From a checkpoint of a small sound classifier: widths [320].
Rows from block 7, named by matrix and row number. Rows with one number belong to one channel. Each number is 128 + 24 x the weight over its row's rms, rounded and kept within 0 to 255. All counts start at 0. Numbers have three digits each. After the name is the row's rms in percent of the matrix's.
# filt: filter width-5 conv, dilation 4 (model.blocks.7.filt.weight, 320x320x5), inputs 220-241, a 5 kernel for each
# gate: gate width-5 conv, dilation 4 (model.blocks.7.gate.weight, 320x320x5), inputs 220-241, a 5 kernel for each
filt.133 102:133135134138120104093094074166091146119147146156125168162126100135070140128142140103144112135069134127096109111156125081090124144113136144109110115098121108096189099149120086139124114100086186115169107137157140144124079159116092115170107136168122109138096130104143087127120070160142114144115156108123122148141144103112163119144155
gate.133 099:123112121132124144176162141158125155100131137138126135094056163140160097141120127163118117118158183084125103137118108145139166117111118139106161158141130117136117127113120144105122149138090118158147111095148137138114159118139092158099087095159146136109100126132169122125124090123104123156108106128112111115110128113123180143123088
filt.134 098:121132096123118115136101135133112129155149130150099182113131106130141152096124119142133122125118125131118152169172117123140136125145161144153150121105153158086134111140134117122098098115094143204139106124138155170117109118141132190129145156135108159180104142124129123109130118114131134177137148140141112075066097084170107134098082
gate.134 101:143143133144154100136135111108118117095126141156130134155122140118114125109176150162123131110160143136099134130153149128092091092143145180153086121086139103092127132118176093143124075127109120173115124120130189087128118091107128163123117086111129133166122134149161115155149132138116110159142132130148151172124116164131113113138134
filt.135 099:115146128141124104124086156152110132110115098157118126113153107096060109136125089070148125079108130171137134106094140124113117182088098159117090108128118113095105149160078118133104133107111142167112140139127132156138135140149156150127118148091113129122161115115132152132150129114139143159140089116096141120091139150164115142134139
gate.135 099:101118111157119131181139092135103095114149165155102105107147122127146100050146179181121168157128149166124151132138185169091108115153117119127092137120150153147174151152159145097103117139119069115149099118156137116119116142127131128135177147137113126119113141142125151142150126106114150129128132134157153107100141136075149124085145
filt.136 102:141099105085140115110120128095149122148115179148166157109175121151146134182114131137165086116138123133100086170160116170123067137115120106139152097068145067144110138108147124156135149121162148126079079075143166096125104095121117128184139116144101134131128160136119162117138108113118122109155100128142119165120142114161132186098119
gate.136 101:073125149142120109157162149164177149171161094092167109125109146080089158116100136110131149149125100123147129067056149154164141172134139113152173150165127077121142140140123134153145111109098125114102085144145147090094093052131120083104131112121108102187149119094088121117151103114134154130142189106139138130129136096125126132123169
filt.137 099:123111130119117116080098115108106140165128108144112128114066109130138144132154129116149152108110124161143113082143107139109142131121182116132137131113131115175127171122124133146164098101099140137108112107105102130185126128108134130127095119128101133126161127147134162101123146094119118124136097102145165123098129142089159087125130
gate.137 099:123118135126147166088098126184104054112096135137129147106150087102141125102121146100152141125129131131165100143108144140164128119120161171116101095112104100165120183133104119186114125086142170113164116129131113123148087120149141119132117125093116163128130124133085080114138130145148173122149136168136105115094120117109089110109087
filt.138 101:104134145131089114116156130153081130200143160131123117101144129103118146166143132120207148107093158147127148147163157125137122155157102126120122108140140160141142109103104150104129096149205149076072095092118180118110076130108138136144130150159145131136137148147159140136140163139157115121117142124151134157112120079119098121120144
gate.138 100:179146173179194101152125067104116168148110131179151150181139125125147113128113112088115101155113136113126162129151165157112120164097108158110134166148099132130136147117090118114127095135072107111138169146171131122135105165110155156153127128134137111087110170172134085121147078110133167109088148155103142104145143154151161153159178
filt.139 103:096119083111104095129110167115094140082149093137120099125150113104139133113147140156078133121099125114109151141083149107165162139114172103147150095098135112116094147169099125118138142139153167074119109088121104131154116164174121113137144169154155155092129150163102142129150107149140151166105141107142098104165126155116136116132199
gate.139 103:161120113124145137107165119089137141140139153138144133105132096113131117149117131129082148138111164125107143156120177111122145134162140130133153169155132126137134110152150159119140162125126176121124162138188143132144123115149104130122155147123104131131107136105122098128107086091070103094165118134104148120160165080152128176141140
filt.140 101:121171112124118136155161101162129116145171119102124128135135133092092057123116156124105178114121098110084148114095139132160151127146097114135143115158155161171103127147144184067128167109146170106118144108112073128107157119147130143144147139155137120112175167145122099128145132139152109115104109114110135150118163115138096122162097
gate.140 101:094152112120120150149129158094067086124106107150118146135127097091098157144113106135155144127094132153134157183150137100133112096128127112147148168140154124083134118120114141155158100131167163148138172106145110115136163141118118110143159106116156177127158116075103112177096124142131146119119111120111068136061122099121153121140135
filt.141 103:132149141138149126149200116143083156114109167135171169113145129169180134103120161142154126123160131084142087102148139151134099101097133144159119168142090157149158139132118115140125110201110130144133126090098117115119092092161112095168145126156128093148078168140178128112145140138175182143090147100150108155086094163129141150139131
gate.141 099:164149126152124105126128126123151102084106152148110130163150145186166137138138140153108130133126152099142112161141126108140083053110116171150113105110136152140107128147138124132157127134132129183107101095097086062097131140100150109069123126160182141105118115133150193118144179149153123101108112114138139139146153114164160114146152
filt.142 098:076124133159121124171187138150095143139097137139145060093084127123146114171181116109138093104130170152087113082112140167128141138156165154118126192179133083139136118109125122122124138140106100154153218168099156148133108128115141134113117094126114114210132145084172136116142136104148146179141167089078101138114118100115140156130136
gate.142 099:118122119140111080076047065130115108101089109163181127121112140164139117167134197148176120139094108108132167067131151132148177138109114111117120135130146153166151171082111133150116136085109137123145110114133107119121130111133118121108114122145152098116135137166161125138124116179132169094093102089134082100128111165059139115106137
filt.143 101:161166169126107166150126098133093098119125107145112111128099118144117106123163152100102111141156123129186130143163126084127155167085159134110146104116076132097141124118114137110155084108117121167129111135118093141122096136070059113161116123120090139109163113109081167150150139109139136174143121125100116130123116125126149115118136
gate.143 100:126152191152116199174125122119146107116120135148154146113123135127131102143136115104144119135108134139126139137086142153143160107133144119140117165187107113136156149131134129130130109068128114134111170170119115127037129128153152152130145102124120086113108139085087140142109085095150160145139150111102120148124126128134126162136141
filt.144 103:133125110162096061093109186107095182103088158074121089130098194091106133125135130142124134126158162204109151102140172132088139120112117158090161141119173110148105118148120097133123100144150113111098110105100108136171118073169119177146134144127164160170151154176146202147134146140156114121115140103129089104151133123116152091143138
gate.144 098:159134141149150134135143151083119111134126124087094090091125131129125140136165121155134115154138185142149110144089109118114057094154125138154137161167102129138098106155188134164147138099104104163133141126124134124164133129121126146143086076119114132111195136106159150154111135156104123129106087127141132145137119124086099125119109
filt.145 101:161144147140175123118140139124102139090129174102134113095144131107134117153122099090133117116100144115160104104143168145138180155181112150141129096119098098145144187145160131112083124133156113119126101106148155132108138126123137113135139156130175126125113104140125103119122151110109156158125093094120109098146156172095105094147101
gate.145 098:127115124156125137121175129149164109091154095123171143131145138117111106113167141175115104131100126161119138144164157130136133114093128164139130124150099119124121138136143110118136138122193160094152126109097088150133098155110165125106135135125147151128121114146116115131087124130151133124121118164134091130139154145143132137095117
filt.146 100:142099139127129131100147124110082106142134110087137149152116110115122121132145120143084125145119108136115151136128137134115107140146100115079146103081126092126169128141155104115154097122106083091108117177119101154158160119140125108128140092131121100080143118120101108092126135124122140155164151153122117158149172177138117116133139
gate.146 100:141168160140133106096140127152096164161172096117088107083100171141122142114187147103096131137125148137144145113095114108138118134141108129150164099128127122105146138129124122141123129118139100129139097120116133081157100139131112108141143091144103138134136120087127126104104131098113119111118133145166128135032097150127112140126127
filt.147 100:132115139109141102138109129126094123140116064157153154147140100087110144166109147109136130136132087168105151113120144131149122143184108113119121116112142159115141116136132090136164116173139155137124135138119112144111095136166127157116128102114090151093148103165140138124143126113150128132105129115083167149164162082140133129079121
gate.147 098:138083129109115155127104108177083126135116133134154110096148106081136159157144183154135120114137124127108110142146146092112125106117127129116169158134115149101159160119155162134147147124115086109143122101121147106149141121169135118122131103142132138137087133149097170129150134103140155094082121129081167129080115103143083080103130
filt.148 099:104105095163170099103102122150114056147116156147186171180118108103123096108139149119138103136183159146119097117162122187172102111139162135153121104144128149087109110069124112131133129098130118115134096114130122148128148131131097116112115161102183127147158138155122155130137131107137132137121108142134105165127132154125143121133088
gate.148 101:141169159146161151110094068149116097099104148134158148149132137137141109126122106150120139153151114110137115127150093124172144127148135102101132119169108138148122132103106148151138187134118143091137107135146162159138117144126127099132144167116129165138115132164124154093103149117132109111135113117111112133082156105129151162151126
filt.149 100:142118105123104113156143140094069104187147149127126107162102142123136133165194184123114108122134134105100116063170138124146145143141155170158145150108110127128140117172171113102160133122080143137148096180122138153118111109142115098134112125121109115124107150149172129167148171136136129100128108136166111141113066116153166108142108
gate.149 097:105145146132157130140140150137118104122111153129192113136120119091063141074130124133120105141121135123121156154104077097127131128119113099165122119126116123146107145156140163157135147126159134150116106129156114157154110095130105103134164174102125145136140129123120111132147161101147137117128106123134116110143150160133160138132165
filt.150 101:107064154120149152118165132148111153166135187135106120132093088156079121101133172135126117144141153101093147106103106097133115140162147138128136140127154117125111152104149124136156152136127093142109112137151084132128131169108133121156085128100125100098126166172086153144089130154067135121140081137137115144156151100117096088122116
gate.150 100:140093153156144133131079103107133103086116102138117154156166152108107111170168139102155125141148111132120130152165110086147138114145141130125125132147193120113123160180144109120104132066108105118097130087146111151151113163144113139108141135167143154124162077147104168131144116159118146074088138125089095129145142135139119150110146
filt.151 097:138138093139131131112169167160145078103089160090085123149146127132153163123143106144138121107158126108068096131107086138117118103111096158166112130143130161088087089110117146121077176151142133151137152120145142126137140096132110151120169153138094145088106123144146103104148136135091077122083097090173146148145121083143137061131116
gate.151 099:127114136109167126089137149180097113090129131079079090132135096104103151106128104140123092101077111088139105118111112149135148134151124120133171133171115171137138143107130121128140116146121145138123125141148123107106096120122089142117147150078167133136164161127154134159111130136137175132084130134142143097120132133101120145122119
filt.152 101:120116142121116158139148123132104095162121140116134124124111101177101110124143118145111152097153139172114172120169184137144111151123109149148108163164107128079141146112122085091084142136161163117124077104103122134116161118155158106148175134138145137102099074115140149158101155116127137104075124125124154147107108144168142128131081
gate.152 102:128109102125146163134085094152090077140156139163130114099105135159135151110131166133132139173132127100128093099122183141126154116152130110144187177108138138098118147143180136111135125111136142153104154114169123145083116123142157099141146130184136128126119123123106114185126123102141133112111180140122084177112133146119123103155163
filt.153 099:143110113146101106166140126144139119061145091125122126148141143132161144125089168111138144140142144127116132115144130108123151152130125133158135105127144131149142160126091193150149117115139101120135129105131141138173131135167116119148101156103118132111148087169160101095115115164138131136091134128107180163060125130120166135166131
gate.153 098:131114120148124163139100173161120096124072111156144105098141146143127132129103115139150154121163080104126106147094152129139097168121125137165121093138141128092083102153098185183137107136145115133113104099069107149177111134124091082094118175144122127109136163144130134133124112122143135118114107121094133094083148172142150124094123
filt.154 103:124129142124140127157111084106066211119099122142163167070116180130157126123111139129118108128142183132147115118165131162105154159112131123121161133197122126133115161146109170109131139189156150081110137116140116144160129145125119109080131118175099114070132145098141107098117087132138122125134143116110093114135105119126123156099103
gate.154 100:099164139120115122130096122162139124126163186119114111134176087150102145164053125132158110129123128129092114107138141149107100116171101146165168150154136087088131115121137103088096181147129123099141122084108142157128131128149119114138121152067087120143110116132134156124125113133112101122118095145127111145157137160151162157131146
filt.155 097:089114116106108101134071119115098163119173088117086156150139114158115099149117147124121127125112122104127082143138098103116106111120148063099102145096127135124116130142136087109135134147168140121082126100105085136123126130139110135129119096152129157180133089091121129130111165157142125113118120108120130165123124114120134132149155
gate.155 101:191156114175123113114116086104153136098145103109116111142164101089152132083096139113153136109126145116130136106143216158153130125111148154118137150128082116134152146122094087103131129160134138153133134163115150106112148130138096115125131136102137110114169112100092102103131121088108134131134092122135181102080107123131122094117138
filt.156 101:122150143167150149139156117106132170116176148138132166163108139121140166114097100164106069127139149134151160127124137091141099116144136156137168143158114123161143116135105134078154100153083149134140104063117121105115144164137112137106141128120137147103126088141095126145117125117053101098109126135122132129127126110102114146124122
gate.156 101:104152099099143188084145107128060091108119155088174120176113114116122110112161134110117102177135126128121108123112177156096128136124157121108109127079149156162129130106128128123106136136132117136059147179179161105166078131119153103117142141102152150133143090128167171115100135135161112104147075164118110145136136110131122122130130
filt.157 101:129137118123116076072128155153121102114135068094121140121097165155152143161162163108114173150101127071092214090123170075082141115130163127111106092136145118123100113066137141123135100147103132085101157112146115129134110156111141157128120106128094151137129154129183150095141120173122122129111071083131122120145131103142134114183145
gate.157 103:138102086147102188124103098120116136110117122116124072119113071124131148147177102163088098120120187111133120084149151110140123124149127153120150144148093118145134098112109119139129137127130125137114136114118131166114110121145168168157117103146172131138134114105128107127100104127099149129113113104141129156144117133168141143129168
filt.158 100:133106083109119105137110086155125135118109150111114134090147116110109130115127071101116132148120134146121145113160121127121121129085079138129137157143151122097115141129116100133136127141133163098090145164165145105141113110129104095111112113107143167140141118109112142115111130135129141145188163122092107164155101084057086108142120
gate.158 101:157109101149129111136153116102084128117119121163141131185142138131144104128106163133130121137149119136135105101122134095104140109098143160178124153134133115143131172107123175152122164173132089126091090123150147140104108118110101130131152124166116111100084165146158139119139138126101132091154154140065132122116116133150140121126120
filt.159 098:111140129148138055129157135134141140126103108111110133106106131113107109112116109109115147075101100167125121131120123100138126133136127127131128084118124115133143138148123146137119123108112148123097094101108115112117110097173100108106109130134129120158146166157110124094101153183119120111106142129148127123122131145118105144119129
gate.159 101:136110197146116110068150144158111142127131145097149121117139169125056137115126144119148096138131147158120108174133168132135135155136154125140110140149138129169163137127111144139145112117130132169143146127086114120101124077118096108156136132148177154140126133116081111112154178157134090130128130123159100066096125133101132134117111
filt.160 101:139103132094102130117116148139148107157082151129155142115121149124117110127118130134145100090106097109091055148150057108137144133125104117132138141086138129111074086152162126142172167128118157148090098175154125139138130087152100091112101125151101145113115139168082122120132138119128128110100110128136091059178175156150113107135134
gate.160 099:132125164119152116161151129102127146112106120121152123066139119151171145129098105153165183136106112155148126125094128169128152127191153164117109151121123153117150135185144144132110104158136147136090143161160148117143142150122118141128144122098139108098148093116120133135101102138136139099119104132117090094155072109109119089099124
filt.161 100:150096168124094109114154083103140123149141139143134168169106135137136115164142154149093141132145119127154172072096138114130119111078093104137160119121138115115112146141159157119112115115123127180121150114154158111123117116124163108154101114085097115103112174090142133104106131121161174126127139151102153133147097127155115087111130
gate.161 102:151123145136127132129128108152072156151112144125125119142123153126127122147118106167144148145164130129129122116141151128113147157104110148133129121115139114133188117138144169083113147129105157145133127112132145071159123126138111154117135150153122152098148120169134089143157123124150130125135121110095102151102134157099141152114111
filt.162 098:118146143132123108067077102103105157071105153126151164162117108097118102146127094136143147090120112110157129133113078121139141132150149096122138138139086111126180139125124129086117106131129115099067120118119125141120137107106120128146153130111126143095114140172140123140109110160130106122205171136134102107134144123126109140094157
gate.162 103:126149129114130128159145096160133131158145155114128142162120167134128120149138127074127112103132157154146148095148109134130093116128128145133098119123099105119124110127128095104119120089136118108157153157125122080137129139120112122109134120158152128106092107108186122170099120145124136134162126114128172114161144107118134172111109
filt.163 100:165115139124131095077159137148120115128124136140144108034123131120096144083119091125142104130120110108089148158123076146132126071114098091107136129113116121112138126127102127099119133081125107104128103091106151108127116125174093098129151136145139117160162119098068116090187123101118117116161171129090177160127110158117143146182165
gate.163 100:124087113103147086169126110175118066168130111166135135112088102159117094151160140148087162101105133106160101153192135118102111154166096103154158106161101115143107109105157101142133138097080125144168091150122094103129124127111113152104083140132068138129123132098074093146161170121133104097138143140137124095122129080137148177135155
filt.164 101:129115142125090149135088148080127139134125154138154155113150113150127121108120152136121113170152136140108125172100094118167138120134122113141165119128136138126137126133152138151146127111071117144103175132132137108137163192154137065129151120109088118102154095113124164129109105102142169106129076110133138114094155118116130151158134
gate.164 099:103112122164126137128137157157076076111118104143144156134103075113079132138143136141101108134139074097088176135101154107133138117099131139123146120141109122108095148124125120118131119119170141093192155112117094157121115097096126112131098151150166144135116104089153155100136160115142163106110094175133130119130169120143167094132149
filt.165 100:104093120081112153130146137158137095106185163129102146119158134144095093102143122143128167162096112094132099143113154138092155151136114139168152132120125146117122138084112126123135152134127202144148127147158076167090097123145098123127130161130157132178105130087142128154123124151121090127125135121106122141201123078164106094138165
gate.165 100:151118095142130172106092106150124053073092109117088099159123127136150155136186141155157122108123116114165084123132117082138127103131148133119165129126135109139092137139182146112110153123125120121123133122135121077100120083130128158105100170153106123150129100128159159116137133111133137091115079143142151131114094138117134130121160
filt.166 102:119083125159173130137080144148131126130113082111150077159190103104137155146100140115118095110113135132151122154151133139111074111133064098130088118137107149137106132109123142138142097114114080134124122148138162180123130146151145113117152171107174092108084147112084135121104127116092108146103126102147138137134126132142144084155108
gate.166 097:104138167130112123139186125154118117080165120127141133203115128131100158151114141129141147131119128121169134145109176145126183144124122137110159110178141128134151157113147122088120165108116186134154127154157104149104108159182117113144139163097142132111099146179140152129085122130143104095113101102116057124174131113109165148126093
filt.167 102:154092141161123130126082116085130130154142123116146093124111129105160097075152156135161115146091156151126146129134129146150133125112144127136115116135154152131157135132104119126097126114115134149127165156098152130152167137144125106104149133138118094098139133127118118116126096127138118092133140109141133074151172159162106136168168
gate.167 098:139161147103117157128103123098134096078142085166134136125114086160142147158114157110133154125145113120153072146141136124150172169148190092162129131129106128156144151072123104116126118083083151135092153137132152137121150147165136126115090123134126166171125145141117192142138118118146120105092105136097172120141116091136173150116144
filt.168 100:075149123097112146141089150114165084111157127129134150123125181152137101107139123092132144153136110093122155122166183147126087151128140131140125149145138127085109165136147157142153087135136134136154117149123173077111144172143091084095153147151166139083094098090146120099135139122136119091094098156155133169170134184135166117160072
gate.168 102:107121115144122168111118097092138145122078139149149087136167131060132133096162163211172144105097140151130147159186137107160183149146137118139153129057124120115136140140138134140133168117115178145134169134121129141126103114127122133112122124166113134141132100137159114103118124119100108128118128148146117115132145112124117120102124
filt.169 101:104113147111128109117139161097148143113093133149158099188112116130153124080109135127156134107111109090119166138134121115080096145123157121116164124114101129105086159102146140107113126149122137149086115082131137159129055143138102104099121152113150161087123107140144136132130135112144113116139090115124142120062107120130162128145129
gate.169 102:139152145125138153147154139167094083100127146108146134116102186133140120164182140098145131156126087097135142166172164159120142122193131150140081133107121160154122159129129133157124134106089139140156111141135151150089149163168116104110154129104164154118100130111110107099097137129133109107093076142110103116141113071108168154119117
filt.170 099:160143136162139164099172139123097160176147179087158131078105116109162136162129133135131130130125122151108154156154106058153133150123112128105132157146200139093090137161153163191148160146123142151131117134128113119119126097159141081166116139145149105140106147102103106132185135095100115087090121172117125104147144117166141177173125
gate.170 101:134164149133143122136124114093124163103140130098127158175105114157162111144121108129121109148138143144136140148165122147112120117115107131167122145136108129130099136126133127097088130089133146118106092128125110131114126152114129103162126140172150197153139111147152172116134156143108167139125115148122162110114089102124138092134119
filt.171 099:119148136101122154101153083138112121120102062075117190111165094120127117178105133109116182089135139132171166160112168127148107136114144152102127126129098109139132094146128189129160076155127127119141177142139134106149137132162111121096117089092112105122108109171181133132158145138134192132117115140130177168099148129118108195116095
gate.171 103:146144161159148074071128136160127076108144136167163148102146179121137172150106080115109114156157145150139120144101118120114120139119128138130145134117119157121073112130153115106119145130115098133155139161120115170112152095122155119141153122156141153124100142117118140131125177109091152111078133109156088177124129154134180145138132
filt.172 097:148087084137124167145063062121112143144161128165151103122158184140122126104160102113098127127139107086153137120127134129114129147115136154136138138106133154143055164117132131111115125086104128082078155136116129138117151103123125114146144114130118126155111107154163138122117162142116113123127151134109124115142121101116112139102131
gate.172 096:131109102154157154123126148160164147103120079172111134135114110138134112139138105138100146191142170153152085127112149141163158121148139127166145131158104124131132152118082112148136144165154118152109097117134148181109138172147147110081131144099106107094136112117144143158098111151128157143140129101131139174090140124145147157108149
filt.173 100:115154149128102152120123154113170106095171096121141074124139151104164114183105098124085115092140104132133142101113124122163119094087131115135107119138151124120124115125121083136145119099132188089180131107134185133116150110080167108146137114074129083119124145129159125136137102097120089142100158147144113100124122130077127127128104
gate.173 097:143091127140127114117166103139132114134101109141147087125155086125151098125118158160122144152140134139139132140122086116159162137147126179088146133109128106079142164129148132120144149174161148131153084109089113115177109119105105094131089148097149127119124078139125111126126135099130112134138125104103127105119097104139118135131115
filt.174 098:130152096165151111090133146144133145118158170076076112116091190134126108132122132123097121108110128124125100141115114106139176151102075159166114181134170170114114093153131143146141152133143146124110117143111130125104134149115125133130150147146141127162107171124128095101153132135158124111154155104106160134139170139165134129100072
gate.174 100:076137082147125139126107126128086143135134085125097031127129185167141121141146143088115124137150141136126139138102150110114103118128118130151173150091095133157108122150149170131139140088124161122147114168140132129136158156141102166115129124170108135095079165150148130161141124139129117090096093115120151113137165123105177149084138
filt.175 100:166120125103104118145114131119166119148113111128153139073146128147100138121135138158085168105126109120111168113160105131121149138138094121092123109120142158113145130108115129126108118112102125148111172159130157123151129099121127098133108096129155114165144137175126139124138160126130113147109150126077130156067110134166116118119161
gate.175 100:157145106115109110099095107115146123146111138129107077146131114132144143145146123130163117111171166133173098118126153110171142152108104153124125143115124192145069140147134158138139122123125095145143133144120149110171159101133127134114145112122132170119153103137129100131113113130154088120088108129137127112106148084125176125129102
filt.176 100:094171172108138161162108129099140106097107134141151185149131117119134161117133117115106108118157156108101060103114129148144125107149149130146112114161168145123156122126126130151146083110070078138153107115115157082101139128147105117114130117135127134098118132145127155111159147112139097124132140134106119117110165142132085101145117
gate.176 103:132120165123154150118138180156093137151118130109127129122097104097129124145158177122126195129092117133113130095148123114092102107133129116136112156124111144089115135097110100151165123093108084123101107122161148156124107131133134155151171170099115117114102123096132158176143171142123122126116123105131145140127154137113081108168119
filt.177 100:142117129122116104077162179135122155105121126150107148118090114134085171116124153127126130128137128156108167132118122132104134125145120117058144132120152116142125131095111176124121109143184134152099125103123139163125123091158127173101119113124119109155117130127117147112128147135119157136127145133129109111125137119123127160162113
gate.177 101:108146158098121128099127107142145094106125120100135167157112140107120156137127142113099137144150175119117133127166143185124098117151165114114125145167155140108118156120148156135091120140143144128123132112133117146149155148150121106126134143152114133157170101115112117102159136134116114128130131114112098124079099130182126127116138
filt.178 101:143131136088128140102056118098096080130147145181109142123141179152174164150159137177167162112105124109170057179104133123150126120127130107146104101130105096142119149142147129128112121105112124115151140144111145135155102154101105162147121185125114102128135144140144135141110154152144123099119105158122073140126160117123119091149131
gate.178 097:178126135168125166133117083091114095140138130121139147132123162141136142123105118131098105130120170161109088117109120118160155115129154177172111130123116142070121098149135092142135156114105146140119110125108087117098119127153136127159127134103115138126171122136159161162120113130148142119128095108128095103101085131171131159097117
filt.179 102:123127138110107123101124073163132103092109109132147190112117092118127118158139168151127148133133143081148150112082125146083128109128123129109174202149137147142122084066144160170146086138176161103145145148182138129141106145130143110136110116123148120051145087106151130153117145103168133133101105162118114104158134090161147133156135
gate.179 100:117136093146091109182119127119107103166058122126149106144126131150112115108063132099159149155107141080117112136115172192120152129146110126178142119132128143124105145088114099137086127133103121137118122128119171096163119120161113115133140150134127099140098100142142118120120131118164150149133145151079144096128105139115155143099160
filt.180 100:110131136091129108141144133159145128135158103076103112163152155129092086111115133120187138150115146093136158182104103144091102162176143163152145121115144112167128126148193147083111116113141142152135119123124187097123100078121123122146104100117086093123109126142146111075150177165149128155115142136138105147138186111138162148100091
gate.180 102:115102096121180099116141134147151140119153117116165100147149108137179169102099155144166112103126124151149160088104180166183178090129160119089127159125173121083113142120133093116161132117122129119121101145178189140093103107166158091143157157140109173140116164112157119121121120104101104119133142132117129149136091104164137143133136
filt.181 100:120120133135111148138147116115141078174134133129120144123124134130117112139135133118139161142131160128137154143124090100150132129136131118142170119108181161156150153165164182139159152124124132103108106104153133141111123087165083089135105113161146140111121162140170123135149152174081151119108068112122099128126138157093138159130114
gate.181 099:127159109191161096130118128109090131147132102112126077111129148167124155111154135132103139148135099111095093114178128131127132150146122099105133097154099134116117111180143107144137160145085103123137131145167134155147142146127122142104167144157112150110153134151145136125184104113140102118143124123105135072135123085136097132124143
filt.182 098:070168132139118151152136135117131153133178139159152125087121133117148165162083106141089099108104109148140151142074088127128090105135107092129153091116105113088100150162148149101101091052136137165181200150143126099115179130118129150104165120145108108134134121109081164154119136127109141135102162089116120151118133132103136120125149
gate.182 099:169110138094131140117154128155144103080121132127160167183089141083108130130096135150142161141172109078115175168133158120137128140148135113155145119128127165116140130101134128179131086137140099181110079101094127134166117113156155106150095128147110125106115127075127130150130130109124160108109145155117133117116110116122157158106157
filt.183 099:188153124138128092115117115167149141159126175126059075124134075100110096105085115130063109148124118201113132099089136139148159109084116138138153136157128093115143175127130091141117137141148150123093147110107132091112116104146133138069136132143156145122148149122142127138112118142108125108142108106114097132127132149179145149127152
gate.183 098:168124102130119169144113151166108148116122160173129058087132120150116142104116156151107137120120156126101123110106126085171137123081158171132130125143113150123127123080128116150139118078155161126091142153117146105147162151087145138155096092163121121119124129075144130113143116144132140121127141138135168169154137189162141164098132
filt.184 100:133097140126137157132110195166128130163119143142134114100111133129066154104124128127098104126084100107141154148099065140153114157109152136126128089146130097091113094166146082129150121109121144131164158125110089131118104136074168118162140144155087139098135179125111099086126101136114132158143158096122136126095101130187120132157114
gate.184 100:122147127148124151119148161148101094101133170144095123144128105145177196130097122119117121102099142103145125127124110122100125161189163109138131123142155098138152087110176132138105129095095130153090167127120148125125112102106119153121124131113132172129117130130092098072116126072093102100128073115135125077103101080102135129113104
filt.185 097:116080125128126146075116121146112143108133144154153102106138138141167131128124075125139131106111114142107149150161131130124161139123097157121146114092093182129155153148124163139153133109107114158127155143111142105178082118171160167157137139135151137161124147134168104125086123094138120116154111092121103160141171166177104170118114
gate.185 101:115150119127102167108088145156140155157161144112096158115137170111127077155098109073091110146148117096125109111091116132148115087103115154141125172117108117165126090126135107123142124117138142108122117157134114127167129121094109138124145139175157151118086146102148134120096138117100098136145175101124068096080076091118153118138141
filt.186 099:118096145132131160147162146188137083169154139149127153147103107108129119088129145150168113158130134096136116098126119178089129124091086080106099120119098124110160152158152163137117145067139117142118081130139109115101098073105112111101118145142103106115177149142147181120121158146125109120129118112138100163159138162082080099117150
gate.186 100:121148125131173126167175141149106102117116165123138156130176158152138143145154179162168118090132162094152114107128072122155073135124149104126114147138104167163134135138103137142112138142154130132105118153123162087098090106109142129163133141139116156108137089118134101191118090139159149146117063121144138102138125112128128142141131
filt.187 098:113127117093120154154145131119097087095139125126078136131149122186111084078148106108138118180165167130093099069151102129119111076131121129094133092107099099099119115145139146150148157141077122139114100123130120100122105134149116141112130148151157187117159122131143130142080112120111160107119110118102139129102108131119091127119183
gate.187 099:101121100152155132166109170115109147100091135156202156134116138104104073093125160160128143122110136147173124130083112102172150098123108105119109078140099110143110111121137107113100120115141124143110076135100098141066140114107126145120143146144157127140150140120096135096082099162107146102120141109154143153147117097156132130111106
filt.188 102:144150119145156151080094142148156126092112142067089105175167119125127154119116135157176125106140177172124110154097110157101098114133169132142110127180080138122130137148143095143154095175164148117124110060125157103133138151119173094145095116151178123140114128162153160103091138133157096091088111160138120101128192112174122098139154
gate.188 100:174158161130108166136138147148155176157168161168131120129145128141126103132139135130105135112140150119100103102108148140105127146132150126152085118112150168177164134126140081072123115161174116138120111106127096109112142160116136107134122134125118150101099132119139125096107164136120100142098128197179101121157182163159150157061105
filt.189 100:123122119119142085119141139147109100129085106158126113194121135150174144154139145142143128122111143176156168126109137111115133090110117146121146146122138117123089115133112116143110102161164134133123134115079166153192110112102102144100112137128158111111133144111144120158107094108101112107113135151167114110157102153140132147100135
gate.189 099:107132119160154129134191173131107121048097143159184151146139137099106103119131088113118075129147141132123081101070099098172161147124150145139120146114179149155138184110077148133115137126128134114115089138146153147141162137154115113115130118131130150117081119131140110095141109113109117152127134102120158172146091095113139187114113
filt.190 100:063120120150125100128121100161139135166069129066139118122139146133100126110123131125149161156118151147143174138135141133176123144082149115151128075145132160128158166135155131126164133162152145132124177073128137145127102122129108163145126122092130187101148144145140140112136081183130118096097116150131117113165167176142109144094142
gate.190 096:166189157124143079102131103128120123127138108136148119141153151124116143149129111092178145152132132106162113123093091167120126156117101158178122142186155118116136051132153123119119096140123131106110151111121104131144132150105142115105121141152113133145105161162120098157116057066184128123107104156137122083061108131135178107139136
filt.191 099:161113100135139096108139145144165166098133130080050112149142169108152178122082131130135148132089179104155141107123135144121088080112151135123155150163150165141147127130136135112136150125124141096153126139143088128068104152127155128173148130094133106122094160120122148106067134054146093091124096111118145180146151128108105116119128
gate.191 100:150126151100122158116125127108104099131125141156160125118115173165150147107166166124136208133116136132122146106095128106112138102122106155157150137132129168129142163135126144129156105125137152093113138082141109148149168159106165119142146129131145144118127145117137146129175151131157115120097121155153136090067100123124073106094098
filt.192 101:122099149123139147137092103123169148158187127137101060076141166112165112120116129155117143134130133124111117148130120132155095125141142114127098124130131114111116153135124138097116100137159149117162095118108128129160163146160136112132175141086115116133169100090146093189091131097129095178155107102143115136140147127163126092131128
gate.192 100:164145115122188160129138107138118112136121132149143133159083122166136151162128133152142156150185126139094144142131135133132118150145090142137142110143178142129136165140080119114155122109114157155139126136155093152107112160153132119149148168141133143122185104131132134149087136130122117151154150126130118111106139111097125134112121